From a checkpoint of a small CTC audio transcriber.
Model: 6.91M parameters, log mel input, layers 8.
Training: adamw at rate 0.00098, 10700 steps, batches of 128.
Data: trained on single English command words and digits, spoken by a formant synthesiser in many voices, 78125 training examples, 17.5 epochs.
Rows from block 3 of a small CTC audio transcriber, named by matrix and row number. Rows with one number belong to one neuron. Each number is 500 + 40 x the weight over its row's rms, rounded and kept within 0 to 999. All counts start at 0. Numbers have three digits each. After the name is the row's rms in percent of the matrix's.
Before each neuron's rows are labels from the 100 clips, of 14976, where the neuron reaches its largest size: "loudest" is the band of the loudest frequency at the time of the peak. Only what is clearly more common there than usual is listed. The data: single English command words and digits, spoken by a formant synthesiser in many voices. In brackets: how many of the 100.
# gate: second MLP gate (model.blocks.3.mlp.gate.weight, 512x192), inputs 128-191
# fc1: second MLP up (model.blocks.3.mlp.fc1.weight, 512x192), inputs 128-191
# fc2: second MLP down (model.blocks.3.mlp.fc2.weight, 192x512, transposed), outputs 128-191

loudest: 2000 to 4000 Hz (55)
gate.104 081:571569500527500429500595521500500500599500500500500500441500500612500595495500536500528500500500540500500452500500584500500560500500417500349500418500500500500500500500500500547500500500500385
fc1.104 076:500500357500500500500472634406500500500500500500500500500715500500500500645616500500542500500500500500594449500500515500500500500500500540500543500500500500500500500500500500500500500500500500
fc2.104 075:500500664657500416345557500500636500500500487500500500500500500500434500500500612500500632500500500500500500500500500500500500500681500530500500500498500448500500500500500440500511483432518500

loudest: 4000 to 8000 Hz (38)
gate.254 064:500500500500578500500500500500500500500500500500500500500500500500500500447500586500500439500316500500500500582500500500500422500432500500500385500500500542572500500500417500500500630430512500
fc1.254 073:500500500688566500665437500566500500430500546489500500682446500500500432500500620500500500500500500500513514577418500500500500500500417500500500500500500605500500500500500500500500564500487500
fc2.254 066:500500500500500742522500618500500457500500500500500500500500500500526500518500500500403500500500500445522500500599453500500500500500500500452500500500500500500500500563500594500500500500500500

loudest: 250 to 500 Hz (61)
gate.398 112:500500500500500500500500500500560527500500500417605500425428500500568560444500500500357500500500500411500500480560500500500500500500500500500500444500500617500440500500500488569473500607500500
fc1.398 116:500500500554500500370536399454500500500500500500500412547500500500491500500500500500500500500500500500500504500500586500500500598416500500470500500401500540500500500500500500500421500500453596
fc2.398 122:500500500531500537500482500431532498535500500500500527500500628500580500500500500500500519500443500500414556500473452500500546500466563500500500500500570500541500500556500500500500500523500418

loudest: 500 to 1000 Hz (59)
gate.296 083:500500500500348500463500537500500500500500500500500465500500517500500500367500500500454500500500500500500500500500500500500500500500500500581476390410500500428390610500500500500500500500500500
fc1.296 087:500500535555500500500500578500500500500500500409500500500500500500500500500500500500500615500500500500500500500500500500500500397500500500500611500500500500500500512500426500504500500500500500
fc2.296 097:500500500604444500500500500500571500500500500500708500500500500500500500448539500500500616500500500514655500500615543500500500432500500500500472500397440430500500500500454500500517500411500500

loudest: 2000 to 4000 Hz (45)
gate.357 099:545500527386416500500500439500500500500500500519500441552500588500500575500500458467500500500535500445500500500500500500500500500500564577453500500554467500500500500551500610500500445500500500
fc1.357 083:500500478500500500500458500500500609500500500500500500500500452475500380662500500500595628500500500500500500500412584372500500606500500500500500500500540500434500500492500500500500500500503500
fc2.357 075:500500500500508500500442407500500500500595500500500500500500500449500500500500500500500500500500500411500500500394500500500500500500500500500500500328500500500640500547500500500500500500500500

loudest: 500 to 1000 Hz (48); 250 to 500 Hz (34)
gate.82 082:514500500500500500500500477500442500560500500500403450500500500500500500500500500500500500500500500465500508500500573500500500500423500500500500500427512500500500500500649374500500500602500447
fc1.82 074:500500500438500578500500500500500560500370608508469500500579500439500500518513500528584500446500500500500500500500500375500427500471562500500500500500500413500500500500500500500456500499500500
fc2.82 077:500500500500500500563466556500500500500500500563494506500500500561500500525586500500500500500500500614500500500500500500500500500450368401487500529500500511480376500500500500500500541500500500

loudest: 2000 to 4000 Hz (76)
gate.106 122:538500500500500500405446500500576555500552500500542500500510465533500500500500424500528553500500459500500500565500466500500500539500543500500500500500500500525500500500500500500541500500500609
fc1.106 118:500500500500500500500545580429423500500500500500441500500459500500500500500500500597453500500503554500500562500500598448414540488500539500500500500500540500493500500500500432500500500430562500
fc2.106 115:500500500500500500500509576500549500546500500461558563561500500447500500500500500500448500500548500500500500500500500500461557500500444500500500532500500500500500500500500500500529500500574500

loudest: 500 to 1000 Hz (57)
gate.315 090:500500500378500549500500500574500500500366500500623500627500500528500500500500500500500500500383500500507500500500390588500500500601552500500500500500500500588500500500500500385410500500493500
fc1.315 088:500580500500500515382500612500500500533500549500373570500500432500500500500500500500500500500601500441500500500583500354500484500500500500500500500500432435500500500394500500500500500438500500
fc2.315 085:500500500500500500594562500500500500500500422500474500357579500500486500500535594500500500500500449500500500500500500528535500507500500500500500500500500500500539500500500500500500500500500500

loudest: 2000 to 4000 Hz (40)
gate.274 078:500500500500500500500448500608500593500415500500541500500500500500500500500500500500582500500500500500500569500616500500428500500519380500500500500500500386392500660500500500500500500500500500
fc1.274 080:500348500500500500500476397500500553500503500500547500388705500500500500560500500500500500631500500500500500500500409500500500500523500500500500500480500467500500500474500500500500500500500500
fc2.274 090:500500500464500500500500500420638500500500500573556500500500500408500600500500500441500500494500500500516500596500419500500500500539500500500500500500500521500500500403500567544500500405565500

loudest: 4000 to 8000 Hz (49)
gate.251 098:457500500680500488500451508500500500500500500500500500500500500500500500500500571500500500500500500500500500500500500500494446624581500500459500500500525500591500500500500500585545500500500585
fc1.251 092:500500500502500500500370525500500500500538500577593500500500500500464500500500500500500500500500500412500500602500368462661538543500500500500500500500500500543500500500443500500500484500500500
fc2.251 093:400500500500500500500500500500500500500500428500500578406500500500500500500500500583500652500500500500500601500500500500410500440500479500500500500500500500458500531500500500500500500500522500

loudest: 500 to 1000 Hz (40); 1000 to 2000 Hz (27)
gate.335 097:500627500500500500500500500500500577500500500500500500580500500500500500500443500500506512500439500500500500639500500500500500500500500500424500500500500500500500500500500500500491500500500500
fc1.335 097:500485439500500500500500500500496500500500391500500500500500500500500414500500500500500630500500500579621500500500500439500500500486500500500500500500445500469571500580569500500411613584445500
fc2.335 097:500500500500500500500500500500500464500500500470500500500433500554403500500500500500500500500500500500500500500500500500566500483500500500500500500530500500500500500559366407500500500500500500

loudest: 250 to 500 Hz (48)
gate.309 085:500500500500380500378423641500500500500500500500500434500500500536500500500500500511534500500557443500500500582531500413530500500453500500617356500500500500500500500500500500500500500500500572
fc1.309 092:500500500500500500500534454432500474500500500500401500471500500500531500618500500566500500500569500500500457500500500500500500500500500500611500500500473500500500500500500500500500580500500459
fc2.309 092:500467572500500467500511500500538500500500464509500500500500500500500500567477535492500432500576500573493500545480561500500500500500500500500613500500401500500500500544500487500500405500500500

loudest: 4000 to 8000 Hz (35)
gate.60 098:500500500500500500393500611493500500500500500398500465486500517405500500482500500500500513500500455568500500645563534500500500500549500500422500500500500500500500500500498500500450568653500500
fc1.60 107:500500500498500500500500555461465500500500500427446500628500500500500499500500500500576500500500434497584500500500500500500500462500575425588500500500555500500469500500500434500500568500500392
fc2.60 114:500500500557500500464500500500507500500500456500558500500500500500500500624553554601422576500500553500500500466500572500500500500507500599500602500500500500500500500478500500571500500500500500

loudest: 2000 to 4000 Hz (83)
gate.463 126:590583592456500500478500500500500579450500551500580500500424500500530500500475500472500500552500500532500500620500403500500500582418500544500500500500500500500424500434500500500419543380500500
fc1.463 128:423500500500500537500500500500479500500552567500445500410500500500500500500500500547500500449500546500532508400500500500432500469500500500500500527500500472500500500546458500500500500500533500
fc2.463 135:589438600500500500500543544478477500500500577406500500446500500432500514510599525500500497500500500500653470500562500500458500476553500420500541500500500500500439500500500417565500500464500500

loudest: 4000 to 8000 Hz (67)
gate.159 076:378456500500500500435500500484445500500500500490405500500500500533500500500464500500500500500500492500500500640393500500500451500500500500500486500612580500500500500500500500500500522500500500
fc1.159 082:500500500500500500500500472500500551500500500568500500500388500500500473380500395500500447500442500500500500436500500572445435500500500525441505500500500513525500500500500500456500521500500525
fc2.159 073:500500500500500500500500598461500500500500500408461424464500500500276492503400536500500401500500475500412500569609500500486500500423500524500500499500582566500500500500500500500500500500500500

loudest: 250 to 500 Hz (55)
gate.298 109:500465500500500439400500500444500434402581447500500500498497555500500413500500515500500462658482464500516500500586500500500500423500560500500423557598500500500500500447525500500500440543500500
fc1.298 111:500500562500500500500500500500516500500574500602440500500544491500500370524500434419500500500500500500500532562500500500469500514500500500500500500595500429459500571500500500500500500581500500
fc2.298 119:500500500500500500500500500400500412583500500520504539500482500577500500500539500500500398500500500500500479535500500380500500555443500500500500417528500525500500500500500500500500500437500500

loudest: 2000 to 4000 Hz (58)
gate.36 109:500500536500500500432500494500500500500500500559500509500500500500500483500564570500500500500446420500511500500459500484552500536458500500592481500500500520566447500500500500500500500500574562
fc1.36 109:500500500500500500500500431500500500500500500546538500498418550500500601534500529500500500500500500500445416500429500500575599500500396500644500500500500500500500500477500505500500484500500500
fc2.36 115:500500500500500430500410500500500500539500494556500500500500500572500500464500423500531500579500500500500432500500616500500421417448566500500500500549500388500500500481500548500437500493500577

loudest: 2000 to 4000 Hz (62)
gate.77 131:564500500500500500428500547511467500551500500500500510534500500533616500413500500500502398500353500504500441500414500500500500500475500427500500500500500567610435500500500504500433500500612500
fc1.77 137:410500432479481500531551558547500500414500554491500502440500500500431500500515500566500564500500500575544603545564466500409500500500601500363500500500500557455500493500500460500500446500500546
fc2.77 142:475464500500500529500500500500577500435500500500474500500500500428475449500589513500531500500442500500496597542500467558500573589500467500429500500460483611500500500500524477500565500500500500

loudest: 2000 to 4000 Hz (26)
gate.230 071:500500500500500500443500500500530500500500500500631500500500533500500534500557500500500500500464419500500453473500500500500500500500500500500500500500500536500500473500500500500500500500500500
fc1.230 067:500500500500500500500573500500500500417500500580500500500500500500566500500500500521500500500354454500644579500500500611500500500500500500500500500500500500500500500500500500500500453499500500
fc2.230 068:500544500500500500500500525500500500500466500500500500500500500500502500500591500482500500500448500411500500424704500500500550500500572500500514478500500500500500500500500333500500500500500500

loudest: 4000 to 8000 Hz (43)
gate.193 095:500500532544500573388500500554622500500500500448528375500500500500500601478500500500500524500500500500500500500500500500500566558500517500500500500456500584500399500500500500551425500500500500
fc1.193 099:500500500500603550500500396439533481500500500500500591446500500432500500500500500500500599500500500500406500370590500527500616500655500500413500500413500500500500500500388500500500500500500508
fc2.193 099:500511500500476500500500500500500444500412500500500500500422500500500603500500500500500500500500500554500500500500500461500500591500402500500403395500627500578500500500500500608500500500563500

loudest: 4000 to 8000 Hz (53)
gate.481 099:500500588500475547437523440500500500523500548500500500609500465444500550500546500500500500500500500500500500500500500523500500605555497671500540500432500500500524500500500500500500500384500500
fc1.481 099:453500543615500380500500500558500500500411506500478517500500500500500467500500500500500534500500500500500500451500535500500500566502512383500518546500500500500580500500500488500500500454500500
fc2.481 097:540500500500500500561500500500608500500500500559500543380500500510500559500500500500500500500500500500500500500500420500500500408500500500467535500379500500534500500500461500500500501500539500

loudest: 4000 to 8000 Hz (78)
gate.411 115:500500500500500500500500500435564451486500500500500500500500500500500500500500500500500500500500500502500500620500500583500548432563387500500408500500529500500445576500500472500500500435402441
fc1.411 112:607500500500458500500500583500500500500570500470541551352500500500545500500500500500470500458500500403500500500583500500500500500575500500500500500409500500516500500500439500500500500500500500
fc2.411 116:500500500368500500586492677429500500500475415500500546500433491500500500500479500500500500500500500500500599500500500459500462500500447500500500500500500500579500498480500500500500500500500500

loudest: 4000 to 8000 Hz (36)
gate.304 124:500575493500483497409441459500531500383500500576500500527500500500500500500530500461500500559500579569500500500500500500577500500500500608500500500500500431500500500500500572513499523500500500
fc1.304 128:500532500494446500500447500518620420500500472500476500584535500454500500500500528447500500565453550500500581574500414431537500500500500500500513500500530500500500497379500616500500500516471500
fc2.304 122:500489444500569500500500500401500500537574468500500500500437598500500500500532500500500500500500500473500500500540500500500622500500500522484500342551509500472500500573547500430500500500500454

loudest: 500 to 1000 Hz (40); 1000 to 2000 Hz (35)
gate.26 087:465500500500500500500525500500500500500500500500500500500394500500500500428500500500500500500500500500599411500500500500500500623500500500500500500500500500500500500500457500500450500332500500
fc1.26 082:500433500370500500500500500500500500500500500500500500500500500511500500500409500500363500533500500500439500500469500500500500547500465500559546500500500500500500500500400425546500500443500500
fc2.26 078:500500500500513500500500500389500500467500500500500500541500500549502500503500500468500496500489500500414500500668500500500601500500500500500500377500547429445500500500573500500500500500500500

loudest: 250 to 500 Hz (44)
gate.358 056:500500500500500500500500500500500500500500500500570500256560500500500318500500612500500500500500500500500500500500500500500500500500500500500500500500500577500500500500370500500516500500492500
fc1.358 059:500500500500500500500500500500500500500500701500500500654500500500578500500500500500500500500500500500500673491555550504500500500500500500500500500500500500500500522500500500500500500500500500
fc2.358 047:500500500500500500500500500500500500604500583500500500500500500655500255500500500399500500568500500500500500500500500500500500500500500523500500484500500500321382552500422500500500500500500500

loudest: 4000 to 8000 Hz (41)
gate.367 100:500568500500500500500500500500500534500500590626537500500401500500500500500478500586500547442500582500500500500500530509500500602500533500500500500500500570500500443500508500421500446500433500
fc1.367 097:500500500500500500500500541500527452500578500551510583500500500500500416422519500500500497436414565428593500514500602500500500500500473500500500500500500500500500500500500500360545396500425500
fc2.367 087:593500428500500628500500502500601500480648500500500500500500500500500500500500500500500500604413521500505500500500500500500500500642498500500500500500466442572500500500513616500547500500556500

loudest: 500 to 1000 Hz (44); 1000 to 2000 Hz (27)
gate.415 118:500481500536500481500500500482500500556500527500500500500589500442500500500500453500561544500522490500426436500500500500500500500500500500418500500500500500508500546500556500500500585500455460
fc1.415 119:500500500500571500566420455500500500500500500451435500538500500500500474500500500500554500500500500500398500500532436500500500551500424417420500555500402500500562500500591567364500500614500500
fc2.415 118:500500526500500444530555500500432626500500500428398500533500500585552500500412500500500463500500500566500418581500474500500534500500500454500571456500580554536500500500500500500500500500500390

loudest: 2000 to 4000 Hz (58)
gate.167 102:393500500579500500500500500456500500580500500411500500500500500500500500500567500527500500500500500500500447467500461500500415500512500521438500500500500500500500433474431555531452608564500386
fc1.167 101:582500500500500500500500500500608500500500418406500500500500513562441500500500500500500500473578439500500500590500500500500500515500500500500501500500500424500500500500500500559373580531526500
fc2.167 094:500500460500523500500372396500500500500500500611500500500410500500469500552500562471424500500478500399500500500498500500429500500500479557500500500461500418500500396500500500500583381500502500

loudest: 4000 to 8000 Hz (81)
gate.222 122:500500457592500500500417500500500500572500500500500423500500500500500527488639579593537500500606500500500500490500500500500500500567500500388549500500500526456500500507500500615500500500500500
fc1.222 143:500457500500500427462571593488439500500500510593430537500500500500500500500406500500483500500500500500500500500545500500500542500500499566500500500500500464446500500500500568399500500528557500
fc2.222 137:500520500441500517400500500641500500500500500500500500569500500500500600500500500441500500473500630531537500500503541500500465402572500500618525500500505402438500500500500500403555500500500500

loudest: 500 to 1000 Hz (57)
gate.136 126:488500500500500440567557500562500500430451584500560549566500500500500500500500500500500500500500500553609500500500500500500500500500500500500500532500500500479500419500500528500379585500500500
fc1.136 127:500500500500500480500543500500421441500500506377500500501500576602500482500500500573435500538500500509500457552500474500500478401500500500466500500500500500500500500500449500585366584500500557
fc2.136 143:542500515500533553425413474500500544571553481583500462470491500500500500500398543500500500500500500405500500499597500500500572588500462474500500500500500474500500500500500481451558500565500500

loudest: 2000 to 4000 Hz (28)
gate.470 099:500502440500500500469469500495500500582500500500500500500500500500560500539489602500500500500500500536500500500500500552500500500500500435500500619500500500582500500500500540500500500419500500
fc1.470 099:500500500423386500578500500500500500364594398500500500500500500500421580500487562500500500500500500521500500568500500500500430441440500575500500500440500595500500500500500447525500500500505551
fc2.470 113:500500500500500500500500500513500583500537500500535500509500500500572500500500500590500500644506500500511478524509445518595500500500591488500500500421500602500500500500500500500502500500453500

loudest: 250 to 500 Hz (34)
gate.243 093:500500434500418500500500500500500500518500500500500500500500500500500500500500500500528500400500453500500407398526633500432470428500500556430500500500500523500500500500500500500500500500600432
fc1.243 092:550500500500500500500500546500500500500500500500500500422395500500500500500500500500523486500500500500500500564500395500500500500500500500500500445455415500500596500500500434500500500500500564
fc2.243 086:452500500456500500500564500500500660500500500500463500565492566500500500500500500500500500500638500500500500500500500500500533500394648500500500500500500500500500541500500500500500500500472500

loudest: 4000 to 8000 Hz (41)
gate.32 079:500490500500500500506500574559500500500500593500500500500498639500500533500422500500500384500500500500500582500500500440500500500500500500500500500403500500500500561500500500500500500500500500
fc1.32 105:565500500412500383377550500411439500500500488500538431466500500500500500500567483500463500512554500500500500500500500500460500500500467500500500500500548500500424500523500500447500478573447500
fc2.32 102:549500500500591553438500500500500500500500555543621410500500500463521500500500500500500500500500551375500500500500468517500500500500500500500500517500500500500434500456498500417500500584500500

loudest: 500 to 1000 Hz (76)
gate.256 138:500500500581427539500538584500500554500484500500489500500500490526500500500500451415500534500500500500500500424500500536500500500500442500500500455500439502500530441449600500500500576482500454
fc1.256 129:500558500500500500500401465500500453500500500500495500544500573449432500500500555500500455500500548500479500500477500417500457500500483500500575581483500500500500490416405500500500500378500500
fc2.256 137:500500500500500473500531500500500392500425500500500500500500413500500500408500500500500500500500579534597500476434500500500500500500448500457598615500483500500500500500500609466442418500500533

loudest: 250 to 500 Hz (46)
gate.23 085:447500568470500500500500500500500440500500500500500500469500589500500500500551500500500458500565600433500485500500500568500500500500500500500594573500500500423500500500500500453500385500414467
fc1.23 081:473568500433440500628500500450500500500500500500512500500571412546500500500500538500427500444468500500500665500541500500500500500500500500500500500500459500495500388500500500593500500500500500
fc2.23 071:500507441500500584516500500500500500395500523500500500469500500500500500500500500500500500596500500419500500500569565500500500621500500500500500483500513500500500456500500500500549522500432500

loudest: 250 to 500 Hz (54)
gate.261 069:575620500500500500475500500500500511500500500500680500500500500532500500500579490374500500500500500500500500500500500500500500385500500500500591500500500500500500500500500600500500500410461546
fc1.261 069:545500500500500500500500500570500500500578500500500500500500500500500500500412500605500500500437500500500500500500500500362603500500500500500646500500500500500500500500500500500416500500516500
fc2.261 062:500676500500500500500500500500500500500500500500500500500500500500500500500353500500500500500500500500502481500500500597500500500500500500366500500500500597500604500500500598500500500500500500

loudest: 500 to 1000 Hz (44)
gate.54 137:553429439500386500500500500500456500500423500520500552500500500500500500442500475500485585566389500500500479500500500500567562408500500500500478458500500500500500500500500500466500569414500503
fc1.54 145:441500500500564534441477500500547579500468500500500500500500500500362500438500500500466500500466599454604500412500500500500477500452500500500500500559500430537588505500468500588500543500441500
fc2.54 143:557500500500500500500593500489584500551500500500505367430599500500422460500500500500557500430500500500500557560500468459500500500428500500500403500564500500500500500500445500480500500503429500

loudest: 250 to 500 Hz (48)
gate.224 076:500500500500500397376500500500500500500500507500500500500500500500500390582500500500322500500500500500500549500500500500425500500500500597446500500500500500500500500500500500500500500500500500
fc1.224 087:500500500500500500500500500500378500473500500500500500500500500500500500500500516500643500388500500500500500585500460500500500500500500531500443470500425500459500500441500500400476516500500500
fc2.224 073:500500411500500500500500500500500500500500500500500500500500500500500500500500500500547500500500500500500500625500516500500500476500500505500630413500500500500500500500500569500500545500500500

loudest: 4000 to 8000 Hz (63)
gate.260 130:534500500513500564554500500500575469500500530467500500460500559500500500500571500500461500500500435328500500500500580500500500598523563535500500500500500500500500458500500414552489500500458468
fc1.260 136:527541500500500588500500453564460500500487561500500500500396578500500402500500524588500500438500500366526589474500500500500500500500512500500570567509500500530500409452500500500500500462500500
fc2.260 132:561500534500500502500499446387519569547500615500500426500571500552500500500465500643500461500562500614451500500428382500435514500379455500500500575576525500500500500500500500500500500500395412

loudest: 2000 to 4000 Hz (41)
gate.81 067:500500500500500509500500500346587500500545500511413500500500556500500500500500547500500500500500500500500514500500671642500500500500500500500500500500500500500500500500500500655500347500500500
fc1.81 075:500621500442489500500500500500500500500430490500500500500584371500500484500500500430500489470500500500500500500500500500500500500500500500657500522500500500476500500500500579375500500500489500
fc2.81 065:500500500500500579497500427470500500500500500500500339500500500500500500459406500500500618500500500585500500500500507500432500500500500500500500500500500500500389500482500461500639500584296500

loudest: 2000 to 4000 Hz (86)
gate.459 090:539476500500500500500500500500500566500568500500500500500500500500500532435500500500500500500500459500500500500500500500500500500500500500500412500500500500556500500500615500500500500500500500
fc1.459 097:500500500500500616500500500468500500567500500500500500569500500500500500500500480500398500500500500508551531500500604430405500472500568500428539500500500407461500501586554500500500500500500500
fc2.459 100:500500500500512443500500555479500500500500500500500500500500461500500444500500500500500500545500500500469500500500500500500529500500500500500500516541600500500500423500500500500500500500500534

loudest: 2000 to 4000 Hz (94)
gate.271 140:500403500438442500401421399488573500500500500539500500500500497500500563452535500423557500500500454552500461574500442547560546526500441500500458500590524500500500606500500544476500500500500500
fc1.271 134:558500500500431470384500448547556500457500500500500500426448454530500544497500500463589500500500382500584476552513500500557500500500500444575500500500500500500455553434603500500500500439442440
fc2.271 139:500500500558500466593446443500500522500500500550500500500501500566500536500500440500550441500500500500500500452500559448564500506545500557562462529500500500456544500500500500404500500500458500

loudest: 250 to 500 Hz (48)
gate.386 098:500500500500500589451500567500500500582452622470445488500500500500500413474500500500500500468500500500488500500500500425500500500525500500668390541551500500500500500490442500500500557500500500
fc1.386 087:386519500500500568594567500500568500500485533500443500500500500500500500500481500500500361500500500500487500500483547388388427500500568500608500576500552500500500500560500500500500500500541500
fc2.386 084:414500500500500566500500456500500500500500423500500494548612500500569413500500500455500500500500427589500500500374500500500500500500500500500500500500500500500500500500500500500452500569500500

loudest: 4000 to 8000 Hz (57)
gate.165 137:500500500500500567435418500500500500500500500500445492500500500539500500500500500577407500500500450500439500500481500500500500593500500500531500500500500602560500534500500500469499500549437500
fc1.165 152:500500500500457500536433513500500500442500500500500453500586485500500509458451500500514515447488449497500562500610500511429440500549500500500500473424500533500500500547519500500484500541500435
fc2.165 151:500500504423500500548500577500500491479500415450500500411553500500500453521489602420500500473500356500390500500427500500446448500568500544557500455500500597500500554453565476558500449500500438

loudest: 500 to 1000 Hz (69)
gate.331 110:500500500500500490458500500500500500565550500544500500510500563500500500500500500500500500577402500523577452500500465501500500500503500500500420500500500500500500500481500500469500473500500500
fc1.331 109:469484585500417500500500358500579538500405500500500413531500555500500500419500500411462500500500500584500439500500440500542500500500500563500500500473500500500421592500500500500550369604500596
fc2.331 111:500500500500500425563500500500580500500500500500500553533530414500500555500500511430500500554500533526500500500658500449500516500500500500500500500500500413534500500500500500500500411574643500

loudest: 2000 to 4000 Hz (50)
gate.125 046:500500623500368500602500500500500500462395411547500500500500674500500500500500500500500500500500500500500500500500500389500500500440500500500500500500500500500493500500500499500500500500500437
fc1.125 057:500500500500500500500500432500500500500500500500500500418500500500439500387500500500500500500500477416500500500500500500556500500500500500657500500500500500500373490500500500536500500500500500
fc2.125 053:500386500500500525500500500500500676500500500500500500500500500500525500583500500500500500557500500500500500500500500500500500493678562500500518484625500500500512500500500500505500430500500500

loudest: 500 to 1000 Hz (43)
gate.344 061:500500500500411500500500500500500500500500436500500534500500430500500500500401446500500500500500500551500500500500500500466500500500500691500597500500374500500500500500562500500500500500500389
fc1.344 070:500500500500398460500500500500500500500500500500500621489500500500500500594500500380485500500471524599543551430500500500581545500500500500500574500500479500500500500510500593500500500572500433
fc2.344 062:500500500560500582500500500500500500500500500500500500500500500500441500611500500500583500500500345385500500500500500500500546484500500457500500444500396500500500500500500500439500500500316500

loudest: 2000 to 4000 Hz (45); 500 to 1000 Hz (36)
gate.468 104:500413440500500500395500500451500500500500500500500500500500511588500464500500500500432463500414500500399500564426500500500500580548477500445500420500500514500500500500386500500500454500422500
fc1.468 090:395500500625500500500500500657577500587500448400500500500628500500500500500500500500500500457500573500500551500500500453500500432500500500500375500500500500500565500500500500500593500500500500
fc2.468 080:403500475500500500500500590500500500500410638500500500423500500500500500500410500563540492500487543500559500500500500563500500500500627535500500500481500500500500421500500500500500586500500497

loudest: 250 to 500 Hz (39); 500 to 1000 Hz (38)
gate.500 108:438500500500478500500500500479551500500500394500500500500474500500552500500500500500500500520574500500421500540500602500500548500500500500500374500500500500500500500500500500500543387500500500
fc1.500 117:500500500500500500694500410500425476500500413500500500457500534500524572500527517500500500555472500500500500471524500500538525500395500465514500576500500569500500500500500392421500537419500500
fc2.500 119:500356497500500467500500500500500567500500500455586557500494409500500500575500500460500500500500500526500473500500500500500500399500500453441491500500500437477500500500500500457500348503500484

loudest: 4000 to 8000 Hz (47)
gate.353 051:500500500500500500556500500501500500500500500500500500500570500500317500500500500500500500500500620500500500429552500500500500500500559500500500500500500500500500500500500500500500500500500500
fc1.353 063:500500500500500500500500618500500500500500500500543420500520382500500500500500500500500500500500466411500500500500550500500500500500500638541424500500500500500500500500500500500500535365500476
fc2.353 062:500551500488500500573470591500500500524460367500284500498500500500500500500500500438500500363500500500500500500628500500500500500500500500500500500500500500500500500467441500571500385500550500

loudest: 2000 to 4000 Hz (60)
gate.171 099:543500500446500500555500567500500500500355500500500606626500500523500521500550500500500500500380441500500546555416500467560500500500505500500500429545500500500500500500454539500438500500500500
fc1.171 073:365500489347500500500520500500500500500500500500414500500500500500500500500500500601500500435500500500500479500456338500626500554500500500500500500500500500500500464500500500500500500500500500
fc2.171 089:500500500500500500500500500500500500500500555500500500500500500500500360500500565592500500500500500500500500500500500500541500500417500500414551550500500399500500500500500500500440500500500500

loudest: 4000 to 8000 Hz (31)
gate.151 122:500529500500500429482579420500500500500500455500500547500435554501455462500500500500503543484500500500530500500500500500575500500500500540500578500500500478500474500500500500364457500500503445
fc1.151 116:500500500379514500500500500500403468500500335500500500500500462592552407470433578500500500500432500500523505500500521500500500500518500596500500500500500500585500446500449500452500488500500500
fc2.151 123:581417500534500500540500500483522513472549436448500578512500537409580500500500500585500500502500467500500528500516500500500500500500554500500597427458500500531500500439510462500468540500517520

loudest: 500 to 1000 Hz (92)
gate.346 074:500500500500458500610426447500500644500452500500425500500403500500500500500500500429500500500453485475500500500500572500500500500500500500500460500500500500500500500414500500412500500500591395
fc1.346 083:544472476500452456484500475500500496530500500500543500500500500500500500500500500500616571613500500500500500500500500525377500453500426518423500500500500500384500500500500500500500425500500414
fc2.346 078:404565500633500500500500500500500574500500500500500500500500451566500500500530500434500526500602500500500436500497500500425526500500474500500513479580500500500500500500557500500475500500500500

loudest: 4000 to 8000 Hz (89)
gate.369 119:592500500500500500500415500579542500488438500500604510504500500500567513528564500510500556500559500500395462500548500500470500500500500418500500500500500500525500500500446447500540493500500479
fc1.369 116:500500570500539440500500500529500536548500500513500500416500454500571447500476500368500500621500575534500500500534464500500500417555540500500500500516563459500500500433500500532500586500525543
fc2.369 115:595429500500496537500500500500500389500500500500500500523500500466500599525500500449484466500500500500500500500514500563453500500572500419500545500485500500523544385405500500500539500494585500

loudest: 500 to 1000 Hz (48); 1000 to 2000 Hz (47)
gate.90 117:456500500429500500506407500575520421500500500500500568500500500544500500500630425500514426500530500500500500500519500500500500500436557500500500500500428500500600500500500500500500571500500490
fc1.90 102:500500500500571500500500430500500500500593359500500528500500500596500500500651500500500500500500513500500417500500447392500395500500500500500500500500500500576500500436504500500500575500500500
fc2.90 124:500510478500477500500500500500530500520593472556500585613558500535616381562500500500428588500451500500500586500500464500500469500526500500500500500459500500500500476552500594470520500449500500